From a checkpoint of a small masked image model: encoder activation gelu.
Rows from block 2 of the decoder of a small masked image model, named by matrix and row number. Rows with one number belong to one neuron. Each number is 500 + 25 x the weight over its row's rms, rounded and kept within 0 to 999. All counts start at 0. Numbers have three digits each.
After each neuron's rows are labels from the 100 images, of 14976, where the neuron reaches its highest value: "strongest on" is what is common among them. Only what is clearly more common there than usual is listed. The data: procedural textures in two colours, tilted and lit. In brackets: how many of the 100.
# fc1: MLP up (decoder.2.mlp.fc1.weight, 512x128), inputs 0-63
# fc2: MLP down (decoder.2.mlp.fc2.weight, 128x512, transposed), outputs 0-63

fc1.425:499532481528498545499530529490499545471507505472499488466486510458511501505530503530503538521504502496497472494468509516545528510559472531488481497477525516483507521512514488523542466511491514
fc2.425:487497491486471478524522459507450510508478532543491486517504469484518493477511520469460521492472481508480504522554533482479493516553546559447472472499492484494485454534533492513489465507535498
strongest on: speckled (26); veined (25); pattern colour: blue (25)

fc1.373:519462546497472494480526446487498518543485486527542528488498519536460532541463487508524520489509474542506508506477483547510491530474481460488512495467503505502473492488487424489514491524506500
fc2.373:481497519518508499486486464505475466457489491486454467510553497522495512467519526532491482507500532455511447519463480468526462483455509524503513529502551512468515491530544565533482537481482497
strongest on: orange (39); red (38); ground colour: red (36); ground colour: orange (31)

fc1.283:496468517497499487504481490513495451561509475482530488498522466513502550453547511518539527495518487524478550498541470478518476500522487490457466499523500487520495496524495517507486494470469503
fc2.283:538505506549484546483501484532493497517530500474502490518480479513530522523568501447492502464500480541503528512520442471483465506486512464483518514542508529531482484520565525519446521495501472
strongest on: plaid (26)

fc1.306:502519461515476517517532491524510514497480491517538515483521518526462528490506463535522509487495504514522485499493476481466493494488472499486510521444498493466476520503467508487520554541494478
fc2.306:521545473490486498453511516466529523522494497485516502490503533503567521493483481510501510483500486496490492511479465499531510494483457496538506466432509486523466499537501454477512482521480460
strongest on: cloudy (62)

fc1.123:508520496471506510492519520452469501470518453458494483487488465479486487502543578529490504439478465527459527489481499476488498517496472500467501530521529528501474503543511491497451473497467498
fc2.123:488492496520471475512515484506516500517466546547467506472480529512524484495415479496514434477496491452514451498518524524515498512473555494539501464495493473498563499474468504514561484523543478
strongest on: green (39); yellow (37); pattern colour: green (28); ground colour: yellow (25)

fc1.135:468503511486495555470518490518483478441504442482509455493526524523491488489518471511553515462536513507529472472519467468507474498455486516490507497541505499456460529512510503532459503498468505
fc2.135:484499514527486507531514507501485520490500551504487467506442506463526450501461502476500465525486481468522478502520539500506487523532525517529518476470507526504505483507518482516518500518491492
strongest on: coarse scale (68); red (65); seen at a slant (65); ground colour: red (39)

fc1.269:541491483510529522534515499484467485439501435518492511480481484504520493503510508497496510435461499491480542469514485489466524554496484522477518507525543514492522552507469499528490512520493505
fc2.269:467497536520491477506510507504521487464485491488482539493469486495533513523436519515514511508511483499477491471450527487509489505473512521518500518440526493511516511540525516522521507528487469
strongest on: labyrinth (41)

fc1.430:523516473535493503479511477477521491508472502484524486460571496495471510504510507527490531441521496494513523488561479510483473551497455514475483480481505513481453497478469465513484496516485517
fc2.430:523472511528523514500509496465499488498538515531490483490491470470477491493523475443465504498474532496487531484520486500483566494462518531500488452522522537494493439470503508507454485472525547
strongest on: orange (61); yellow (45); ground colour: orange (40); pattern colour: yellow (25)

fc1.282:509460499479482479491549511585489499489489501468464516502505481504504492469509468508477517479508532492516506499493491464504488499540485506494507511521510500496510550486551476523504520512458479
fc2.282:456544503493507507497503510473459547502468491569503510504563491494528463508480493530463493486516467469482475543502493528518480520517520543506498566490540551502518519493488480500479447487511496
strongest on: cloudy (36)

fc1.468:504514522455514517493504497524468456523502494491560541488537542518485484553492505486509526462548494489508512516460497442496501445500502453487551495485524504506514496485481454516465535496488500
fc2.468:543533479518513459480523482495517511547498502475478477491506469512537448475476512503469474545503494518518461496524509558529475517481475510498502517535557500512500490506517446494489510500469482
strongest on: red (90); ground colour: red (59); pattern colour: red (31)

fc1.280:503560469479474489517511512548515497519484503484549535462526522509490474542483508520493525516487493491529470455514492486537510488495476512513517467503501499540497538538483454468435509527489475
fc2.280:531452512536508543466498500518489492518531490457491501506459475527517523513560554465497442454487536526468477509499545525490455504447495486481512499498534534455503481508458502538517499463494533
strongest on: orange (37); mosaic (31)

fc1.301:531456480466488482511501497515499493463552497499487498468513501503527494533504511509461526533493481537494516495487505533520502494534510501499509522503507459552464506508474491523499495548473470
fc2.301:474494523479490456519469490465511497531472525463489507487479514487459495489467469473534495506517483537504474502542485487495538533511499501506522517490523540491528551459530513450471499446488511
strongest on: fine scale (63); woven (29)

fc1.184:519460499563537506462529504577523476511535477535480487536508471559496499483465486502510501515488501508495517516498497504461478506479497474487516500516489456479519511465450521521497498488481547
fc2.184:478530471459490519552510529454497493480469551500507512487506499485527481480460467497501485527497508496469493494526516485496528503487501552516504451551493491533476488558506472473489480500498491
strongest on: seen at a slant (81); fine scale (67)

fc1.14:519458510569540515498504512505495432497498487499477486498486509521517510486547504533496522469482479481506511476509486509525450518517496496490517487517525502487528494490486498496510517476485504
fc2.14:519565513441480486534479446519485528507489452504522471493497503533499508507465523525467491510523485494530480515492489462442548498517460483517515478504498461500532486504502535487492495516512506
strongest on: woven (36)

fc1.217:531467550537526481472482516495484468539560486467518482487499519513505496494504525530486498442527486513552518508504488469474470490495484506460471530489501502488516515498495495462457519510462482
fc2.217:492531534487532482487477480511505522495491508475507510514518492522509490483537479475469526458501490539440519503541457488514498454496476501496490505535514539506495496487545521519456530468493521
strongest on: purple (45); blue (37); ground colour: blue (27); ground colour: purple (26)

fc1.241:529486493489514537538485498519461535497485482524481487492476472512510464486502460508470494484486486492496470473544483530485501531521520513482487487494518518532509553542498523466514523505474501
fc2.241:496453497487521486503509510558493502528468516478482462507494474489539509517450486501490440510484473447494500502546558523500495478481490494531505510478498509490518478535505502515501517515478538
strongest on: purple (66); green (42); pattern colour: purple (42); crosshatched (26)

fc1.401:472496508520546537476464542526516480488516449518476537504512518530478461519502484541540498468510510468543507455502478492498480535493472438465497493497524530510524505488485488520513527484513504
fc2.401:499517482516545480494488497497477522530501502530498515493545487483526486508482515453506521483480543531535511468542488526480497525478502496513500472545515454524541503543453534478539539523485471
strongest on: honeycomb (31)

fc1.260:543483531520520510461512498542485465467525487508460452499510514522541528455528521497540507464483519506519483502557482466455505480512497501482541528515516469465513492515539546488470528515515508
fc2.260:489488481495485503562527498498496532500486501531463500493487507484449552483510477515486532469492505543493557510496521528530480508585507481506491493536479527509540541530485495470479498485476516
strongest on: white (40); striped (32)

fc1.102:488511513513458521552514501530464486499475518476542482520528481500517481511493500505486496515523490501509490468523469494500483488548482480496539506497558509507469570516514479439499493479505530
fc2.102:492503484486544483498498503519455522506520533500532507511530487481531499517489521475491505486507499489487502519438526490502498507521468450542509531462452534511493479492475473465501516525507507
strongest on: cloudy (49); purple (46); pink (38); blue (37)

fc1.303:494501501501497490530478521497516488484482475495495479473491505499472455492491448525515500526462507511502535476494485459490480502495508528473487518515532481514495602491541566498534514487467505
fc2.303:486485489513521467457500545443524532472477505489471521492541469492491508510462497508501520513502488489453535486521515462512508518479472546520483538511498512559446502494513532484508527495523476
strongest on: green (74); crumpled (73); pattern colour: green (38); ground colour: green (36)

fc1.428:538500485514525536495522525502475494531506451492495485488491509550466483505509508490510500519463536533505527473538467529491497506493507482437521465516525481503510518523477496507520528475515522
fc2.428:487457537507458502518498480464533521527495503549520480493567523492489490547453495475542506473491467468525489500447537487497539517482478494514487539487469482552495529518495496497483514515486461
strongest on: fine scale (76); scaly (30)

fc1.334:517437515525515541500524527456524506500518473508432517491466505500501520449508537532539484453455516478517544486507502508513531526495480516485504514492499495481475488483506478480532497542541521
fc2.334:512541502466500503491465503540486513495488544495520474485526515510478492528528512523455480509526469484512506477461440504511483482506531500517490520548509505491513499507505545526489508501467506
strongest on: woven (28)

fc1.510:513511507509490477494518473486487511513479519518562478466522480487477535521510494523478487523501504486496474496516504533523465531494451506494488460499485514541515497556528522442473459523518474
fc2.510:488501488500464511491500513549496502452500478461485498484427527515508522468509522456481463506527487504477511516529473485481521494489554480518501528515492535438481496460477516560544518504490528
strongest on: crumpled (79)

fc1.348:484454495499505522505543496457547512502466488498497491430505439486504486512501541537472514498464526527520490471509469511491572535509495509482489481527508495497531518535527523491477489524522485
fc2.348:521498464478490509532520480521484480523463488472512522487491494494496524542553479499493529480500472500479533529557486503492456454550486434431489516535530508535545509521523497498520489489487476
strongest on: rays (61); green (39)

fc1.359:501505480466490490491477507520493523541507509517482525500523488486458504533501518520490547525469481499512476484577476521505486499478485543458528494544535523459506532509517510467531494497461562
fc2.359:490473501480500473473481471491473503486495535484513526522502482496492487500523517552474494548477489459457470484518558504480555480480558512488513483516499524485505479485444538483501481500507537
strongest on: triangles (26)

fc1.244:515507485509428488508549522483541512483483502442497490481495507487459537487515521539482549517484496499504487452497485504553537507566518521473486480509510458483501520538545492490515465524548505
fc2.244:530545481508514514476516494532487528519507474497526477506510464523552533470515515470512490484501436515448543529534518500499482433487481476504491505472490492522507492489512496519486500489475498
strongest on: rays (61)

fc1.332:500532510503551519498536473460465474498487441507539494468507532489539503523492526500483540498460511484567511466493484524533496481521500470466515512492496492509496510504524448509522493481497493
fc2.332:468474481460495508504468486484526470501490463481497495498439507489489484546536493504508521464497482460464460519492521455499479533479457532515485508457524510513485505539522462510512524503542492
strongest on: speckled (39); bubbly (26)

fc1.149:495484514523512486526503455474480464534513472473495544491481506509532486445486528487490525525500463507498506503565466512493471530505489502487494516485510504469441497489537484479492494486489481
fc2.149:490486543483485497536480491544489504504495536472480541498482489488441491515498498484494538531511514501514471503461509537465526476512533494549512513544496485481499502485485481480517498511452428
strongest on: triangles (27)

fc1.355:492527515497507534520489520465526531456524509497541511478487503494493456545544460526490499495459530491496525479479466519475526491552460508494492488491507502491482504493509460468508509538502518
fc2.355:457472475499521486525504507473499458506478464508454556492485501513512524492538498502484506539471494523488482522509491537522512514505521500543528511496510531468515484521492496483515500502489411
strongest on: crumpled (81); furry (25)

fc1.60:486507527508458527464521537518506505520535434526503510523481444506462493515484517500501521523521526522486480496483499513534514537521486483465505504488503473514510496508513485491477501509494482
fc2.60:522491515466517457514488491501509494533486513528517473488519500506488503527497492463493496449494499570497547442503484530498513509446507478547521516498472497496536549515496493483505505541500474
strongest on: wavy (30); zigzag (25)

fc1.457:509517506528471506479507501488504475507496500559489514498493476508517520446495465523492531474515499502494489509457510518524491533507498465510511525493472489507515480458488499484465513507556482
fc2.457:471511500438471497528495501550495493522514515485427519488538516480480558545519509515524462513516488490491533510541472515461502491475489484512525459507526489480501510478502495489491482551470478
strongest on: zigzag (28)

fc1.193:495511525511520531543517492506527496506503481472520507498549487493516527544498465518488538498508500481517483470458467493487530484528454482474497508496553489492468512535491480491548492456504515
fc2.193:511530473430477497516489479521494518507502504508540535504503504541495485477506499537452542504506473525476510502525488499521481528527450507475501503465527464512501468478497510471487513485535469
strongest on: seen at a slant (77); rays (34); pattern colour: white (26); checkered (25)

fc1.444:456527484499494554506544539513489502482506503451530493528498496493498508534539496525453515540500519503509508504470474506530516504544501464485469509473528464514469481548544429530522504497518501
fc2.444:518539494458487468489504531476504487546476510562476500518495511490511470494499520479522535477510483523502508500523476581543506485495555497545513535503433507461536517523502546477510456509484532
strongest on: blue (38); ground colour: blue (31); ground colour: purple (26)

fc1.383:520504497500460497477514536500527496500515501484482458512504489487492502497506543509515460498484515523503503467521457491509552497520468528489475448535544490484493517533496502525429506500487513
fc2.383:462507521518513497509483468511495498522468487524436543505543472516525504435452498551519549506507480528449501496485500529510456513488504493508508495463496489519516473549497511510544498533496443
strongest on: rays (79); green (41); teal (35)

fc1.435:476519511542529496493492543519510485506481507522518520516470464522507511472437524492499492506485464508453499516518498508542516494498494475503483476548480518539483498521494499555540501495480494
fc2.435:536507432461469482483484501496502505470523505484482549504489537506478507524534497472533521481493548489519517500527446458466491527494518485463493472488499505451532529496527497470497524521550500
strongest on: teal (45); green (45); ground colour: teal (33)

fc1.259:524496554508527578517496522458485527469509467537489480470512517489433492511472468552520509480518518523514496471552503478529477482498484518482494480528521507479500542493520498493496502517498486
fc2.259:483480518499425479543508465481487527463535524512475492498479501500503507452506516512496437519501501476492488500485502471525539505506540540519499507474491509482493462520493506521487530494537536
strongest on: orange (44); ground colour: orange (27)

fc1.352:495498500541478515522486526499478479458492490528515450520529495554486504452484515496515482504516541511487466524506501539482529536503500518498516485493480507472476465467504522508496488522499497
fc2.352:523459514479503499529513527512488444532455461479501530489493483503499501537515460495484511496508485495496530501537498479495474483533528477490503508532540498505561536526552478541532519481488486
strongest on: woven (25)

fc1.327:528491477517538500512529485517472475489478459526495473465489506556514508459491465484481478489481494488499484500507496544490493507490502512446514524510547478514527540507469519515525536512493496
fc2.327:487511497495474474489513501467514503471510480487540498500499489509546504501486507538513483524490435465484465476474559480510480484466481511491495521474520507506491511532526494538508497534468478
strongest on: speckled (34); pattern colour: yellow (28)

fc1.377:506486509508511531502486523503506490498505479522477510510532545506516488443469513535536554457517550529526507547553494498477482472471482510506518534483474471457514494489472518494464513521470503
fc2.377:473525516502549502488545478529528483536524494523481540495476452521513543508505463464454454539496454503467490467482507505508495492530538491500475488490496550497543491455525535510515494465481474
strongest on: teal (44); blue (43); ground colour: teal (29)

fc1.245:516488508499457517506481526492480457501518505533513498534481510609476490530473487520506498504496499509485534516453502493460528500516500489477505488489518506468477513492484487497545490493461477
fc2.245:484467513590533458419489502499526514523483517481493502489494486535550472446534530487466477485492479508471515457527493527531497500517526532532502473510515538500491491512484518498479540524491497
strongest on: fine scale (69)

fc1.173:525518505548560543487484493466489519499528500479522495514525523464511513468551488532490522468448532489492539493503502522502507538501479494480492486520473490474494498476514463491470516505490576
fc2.173:455505513479438474496499513557470486511485535503504520509479496512474498525505553457551473527494490497492487508494470513480503496493522525524499521505497518478494457506493512472491450502473486
strongest on: wavy (31)

fc1.492:502495503498498508556523462522452528489443486546531470475528486501457479448468500511465498532493537516504531479470505531494508489535516507506471519512520477539475485494482504491517510480496502
fc2.492:505521448500536464492515486496502475506510487489440486503483490527509500502514443513492532516513425504484501514503514497521493490479489500547487506498498507484531489535495539502507511478504486
strongest on: rays (37)

fc1.464:494529520508478491492512537490528532538549492493505494490489463490492501529520516531489472515512536480496502482496506478541535545491438507488496505449480491511505497527498501490474517529496491
fc2.464:510473462461512503492489483531488501471458519503534501508513499507491510491501525480521559485502511498514516516510458500487542502503536502514506483561516501547517474504495503484527477506461487
strongest on: red (38); white (38); triangles (27)

fc1.408:529529462493476489540470511534516511488500451485525505499517538501524495516489523518504494530506559516541483511531504521504529531502503493478526457488492475499511489505474501454522495496516467
fc2.408:538449525481499517495511484541474487533504543518485527480508510477498518518522503526496497507506449534500520455526491504471474495463505486517505557522479530479464535512489517519471520526448493
strongest on: honeycomb (26)

fc1.103:503468546533491499538539476529480454493464499556490469523530466493492506514512511503509562500486526469504516469486489496472501500492507554483512487499484475480522520481531500503521497533476541
fc2.103:496529488524492514472499503475452497503499494513462552510458498502462497491457501498536455494512442566465497583492496487465517523489491468508500485519492496504489474517508492508473478485491491
strongest on: seen at a slant (69); purple (45)

fc1.384:476523497511529510526535520492519472494525502461484458514508496503488506487512551482502513483475493511511532477500476487522519468501426512502503556510514466501462492488505549491488513490511529
fc2.384:535531530510481535472488507492494482508500484521469507479454503512494548526493482503512492460515479513475507565534464503474510498497492473473504455476494501493542468523500439515478482490486473
strongest on: plaid (36)

fc1.342:473474542539516526483472457484489533454520518482548482500507489488472551483541548498533543525488467555513497475510476501479482522515484515497505494479503512431417488483511485511494552479441512
fc2.342:517491495516513426514513493528476485500485542500502526513476486487479501496547497462481517505479521502515523515503452480518460491475567506494489545565498505490479480497512524469490469493538524
strongest on: honeycomb (31)

fc1.222:519511512532496527522494496526478521547511514512492481500494488530409481479521535522458481490491524483476503482481510519485497558490479493522517496439503504543477489504475467460474524566537528
fc2.222:516493476504469488514493539482516484490493475502507486494498489497496509526516482454539546471501488569533539562476456495529499445533471511463490512577440488485529518439480529513528524451515500
strongest on: woven (27); triangles (25)

fc1.78:511503471497517486517482487468521472526480480505489489491476503532485470532486466529472525490522509493551507440503506517519527499516475509512530484509539448506503498533489491487497495458511515
fc2.78:472479542501457526475484496518495504484512456482496508498523485521526523485524537487520510501495440479451504508489496471503475481489524490494520538512514531482526474559526525507459516491441483
strongest on: labyrinth (30)

fc1.459:534482528483501513540518517532525472505479482505487457482472516505492529519515488522493509485520522492489517512520465506518502527514442478492479458523554500494513508516477484476527486473489463
fc2.459:506506522511487465551487515535507493467511470540544491504527501498484502504545444431470524451506491511494528520496458476508508494486455519470489532533508483510545517498462543473477533509508454
strongest on: coarse scale (85); plaid (40)

fc1.499:502484555479523515554504499500505481506523480531481485492519493520462500498489500511507520529487537531527534488506495514485519506526521487492515467551497421511524501473441501499521514505489493
fc2.499:501502489479486457510507502509520544499510477488541509475516486490540457509443420508492494480528508482483514506464496500511507497470484450534457504486537479518475485518506453467516512481517502
strongest on: seen at a slant (100); fine scale (62)

fc1.338:496510487526539495481539499523488524544496461519505459534495486490502511463528478482544487488468522508506512503512493465472469556479508484506494450533462478529510482518489498479453504514541513
fc2.338:514460518497476501532484462458453504477529508491512529514491457511495482500508485485453472515505449482517497497525506495498513474509495522506496540551484532522509532477507492541498508461475506
strongest on: teal (35)

fc1.496:468510499532481513507566490504493493493511514486497521453483454461533492511499487517519531505487519507527449516517473530497513549544464522494480462485517498462505559524516476491510463523510483
fc2.496:552523492501519494487485497504470489513481502530531442517538497508481520546542521456467520478492503493485511458521521470540498461481530501459487495525487490548499466467504530500485510491510557
strongest on: orange (37)

fc1.511:559509498546553502519447487457505456516523499510503504489484546524467468517499447488507509499512516506532524478488494528504546532531493499521498457500505486482540506483464446509497498458515509
fc2.511:476500509458451514465518496528496522507520504500495496511542467467532486535529556487532508499486506518469495541522490504503508471489488482469510549508493460500468479526551525515506472508490488
strongest on: labyrinth (30)

fc1.472:491495520520489517443530530465488518508518525459513499484507479477501540467533492504560523518496476520507483522532488498463483535494493547485482518480516493467507525495504533493482517473469515
fc2.472:518497442439467548509497525500493514508509508486551471509472491518531476537536504470465465481504520453513504486499541494497539511487530480542500567512504499515501482472498502543501485533527469
strongest on: orange (39)

fc1.174:508520467497486513501488561493529471512491527519480510476513502510466493463471490525507530548508495481511504498520490538486537571524486511509483449462504476502501490520458494477505481489491494
fc2.174:499504552505504453510485447539468533472506465523516482525519479497517514520560561450479527499471519526518503492488506485483525508471500506493486559541471498519476507523518533481475483506514489
strongest on: zigzag (29); wavy (28)

fc1.137:484450528543552511491514477527507503494470524547505494467510542472483481525461517497495526485476515478497538490546492504510495506481515497511488485537461482536476507462516482520452505559525532
fc2.137:502524474469493544441483499504501478519515522470567503499505499526509476484494549492519461506484488532499507455453473509529463529458507492511514512465472542521493493503523531483467469507507452
strongest on: fine scale (71); red (51); ground colour: red (33); crosshatched (27)

fc1.154:484524512529491477496503474479539498485507506457464479493518513501495484453485518499537482490500498514526527528484474440485476514492497487491491508528509510495519522501450495484495530508477526
fc2.154:503489501480528501533518491495483492501511496490481529498473483492502509519491514515471477475494507504425516443514517511529450512523522511509525453485553494467507507451480509571526470479514525
strongest on: blue (42); pattern colour: blue (27)

fc1.385:472554502482506480506540480487479509502438458448485540489507495508515513463501521528510542479517472510468455521514497505513473502530474473462529519470496458469483499564534520516504510444498470
fc2.385:517463497512458512508496531522476498499509508500511474506495485488480510550496477427488512510533543491522506490497487486537540473499522471532530586517445488501526520429494507495475488496479517
strongest on: purple (47); pattern colour: purple (27)

fc1.246:492514461475517456477528514479461484533503509514494513507493506508514516467459563536519534523503503467510503481508482474488541523484521476468483492513490514472505548490518486453527461506533500
fc2.246:503528529510530505459509500486549497492500500460449499482450525481481496488522507533476482539514490506484510506462529493520493478507486519572478537530521534463487468484520488522501482486515471
strongest on: fine scale (63)

fc1.309:465512531537543563488539511505486513487544516523531484527518461542509479517500495544509539515462493484458474508510505483514503478472501485496500484462490477496457504510462483531484502504475514
fc2.309:556487445479516509542522493490512499520499514544493492499456522510474502495545507465470471493491501515566534503511463487484518532547487489509505470525495552529475472487501470524510505466496496
strongest on: fine scale (69); seen at a slant (68); crosshatched (33)

fc1.65:524462521514511529478507505467530516492520508529552488495499526524464476552493487503491529473521482490506501507466503493514523474520453524483459576498518437494523491510470469503492521534497453
fc2.65:490538465477524497531506502487500516537475507492537496498500449496505523486536530480479497510494519511519518501467519544464472535505557456516499479470487532577464488520558446490497508492460529
strongest on: teal (37); ground colour: teal (25)

fc1.429:465505480468504445524514502491514508498497537513527468507482516501532500466540493518488580510472474474542521453532469482535521516520461519517481468493494473531480513507509487475473486504541538
fc2.429:560511490477497490525500486507498489500502458499510519492491483517475492555505479513498493444494441506469495536490517509504465491524472528504522485465520538486520499510536463505465498490508462
strongest on: seen at a slant (77); coarse scale (61); plaid (31)

fc1.265:482500531499513487487522470467475512515486467522510496457522494490493494494452506484506476487532519520540497520470484491480474526468496461516473562468481493512523491513437503461507491516470484
fc2.265:473541497483462506551515488511536484491534502501505511492455481490528514481516489497520507499489496488484507500527520451466525462508515487480506433503505483554467497472550499524484525518532461
strongest on: coarse scale (60); plaid (42); purple (41); ground colour: purple (31)

fc1.443:532468541536489484463495494491522461498521489500494508525480486528515524478513538490460528444520503464535495475546476525463477485551489511494493492482506482469519519544514458449512527479486478
fc2.443:500500497470486461504479503531501501519471507510500501495475480492500479472500521436461532472514493482485525486504490541496500531522496488540505538501489503517522501541514510505486555504516503
strongest on: blue (65); teal (38); ground colour: blue (34); pattern colour: blue (31)

fc1.316:516474523472482520507526488455509490498477480487522463476496502487514491493515477551527496532484482502502480519504452466550478448500477488496503488502528453472521545522490522510512546525498485
fc2.316:489556474489506462517480456467479499529505504515564522504512486500465453471520501423482537491493493498471511506508529529503557513473493451516509445500493508521485470490472508505503494503487514
strongest on: orange (44); cloudy (43); red (38); ground colour: orange (29)

fc1.47:509484518509461488496506510526512508486517462470509535503508504486507485484483565484520483488499543541501479502508497533451475529507480481481543444522496504548491507505487500457528473471490459
fc2.47:481514500480539477521490462501501526487497550486512471484492528520484529548506502506510534501504489470472532495468490427500484482466510512511478542514470540468493515484515525522512522522501527
strongest on: blue (47); ground colour: blue (37)

fc1.194:511525524541479514471485539491503525508544477522520499508479493524459496517527476507486522477528509484530520462477475508477491469511456531533504505476501534506509500508484491493444536501500550
fc2.194:532531481491484476513506480478525502525538491502527531489539496502520489445500476491491502500486534527509469516489486520506511497512468513497502490489555454480549448478516496515522490514524499
strongest on: seen at a slant (91)

fc1.481:469533490478509521485490508515471541508478522477496525520504469476514490483543556548479517508472498530488495472509483529500496513488505510488479505453530493512478518496520484427499510492488530
fc2.481:533463485516465485543520523472497476522498541528493476490497506490473513531459486469495476508527506490525499522513471479475511488498510475482508466563480447500535506517481528559511486495478479
strongest on: white (40); ground colour: white (29)

fc1.107:532486492493518508513491453526499457524514456546504489487481473523504479460477479490535557491498520531518522502509516469453500494504495491497541522540494445498541510484492554507460512462474520
fc2.107:446565514525535483445498505488518521527505505530524489507522504476492519516482530520507516535496505457553495473470494554512516504474495546536476476483535504513438522541521459453513466491455499
strongest on: green (40); striped (26)

fc1.442:515485511538495500490495511492484510489492444529464506479485497533449538495457532506518481462497537542513498500508497548509515521482493474475471473520486505485520486461482539525536530526507509
fc2.442:531491531463496524436524498511499480530478463532518445498504502513532517519502480525473537538520505495510478509489495516545496464524518489526509519473477505506529461510539542506475489442503501
strongest on: fine scale (74)

fc1.439:523461486519535493495479462453442493523456500492518478493500502494499479484543502502487527489463495516518515454537491517501535504490485484473524494575509485459529535507518503481484540488525562
fc2.439:487495566503474482458508496544484466460533516528493493508471525482479530513480536469520528525490551508523475515421516477547534505473471530507501480485473497512464496506502519482521476505455476
strongest on: triangles (25)

fc1.478:510454509482504477504485506523497469512503502486505528511496452531532492498499455506495524513487470517497496492540467483527494513480504523480512509506548495488533525527532533467483518441533458
fc2.478:507568502538475555532491509480482486524472519536525469503466513483460500517484522493538470471509509472469513466487506519478511491502484545512496501494492477508472476482426483521474482525513510
strongest on: woven (31)

fc1.112:525496492485480477498547500488500464507496474485460535472496516548504489496442521491501485509523506510482484533516485534486518531524488509471517485496561468530532534502466522511551488483538491
fc2.112:513506511493525501494482513524538524469480499526504506489504517497486507548530494412532522501497540513540491523483464525487509498510477474481503488586504468521532510505480527493501475482482514
strongest on: honeycomb (45)

fc1.319:515493538499529504508484462435487496512457497540537480521512519482487513492500442466506484500505481520521489537491482500477522495514483498512490499483459488495538511506497445517520552490517515
fc2.319:504482460450492512486507523546488481488543514534464501514478464537491488519494540498453494523479494475465499484525535521511496506449526494459512519499533492514443480490489557514481481546523492
strongest on: purple (38); rays (33); pattern colour: blue (29); ground colour: black (25)

fc1.42:527507497500501548495542456499524511524500485471516481502485526492459529561520437502499549498488481519493511503491495538501491535487481497500479548472507465532470490510497485507499460502512485
fc2.42:477536505525523494476487543530485541501506500513488485502552493500579517429500560485528486506499515532491494513530492527501461529491514485491489471470492546492464493525533505477469513494505543
strongest on: blue (39)

fc1.403:536483520485484484496489536464517523475527477495519457500508480501493506554514529504535537499497512485532544473559484443510516498512477521489465487512517424484491501480506478532491552512482526
fc2.403:472499477487525488530508491536487501559484474455489503510488473516559539455520506468498545493492494511468505513514471548518450525493525493527508510476526532468527477545518488492533491505497475
strongest on: seen at a slant (86)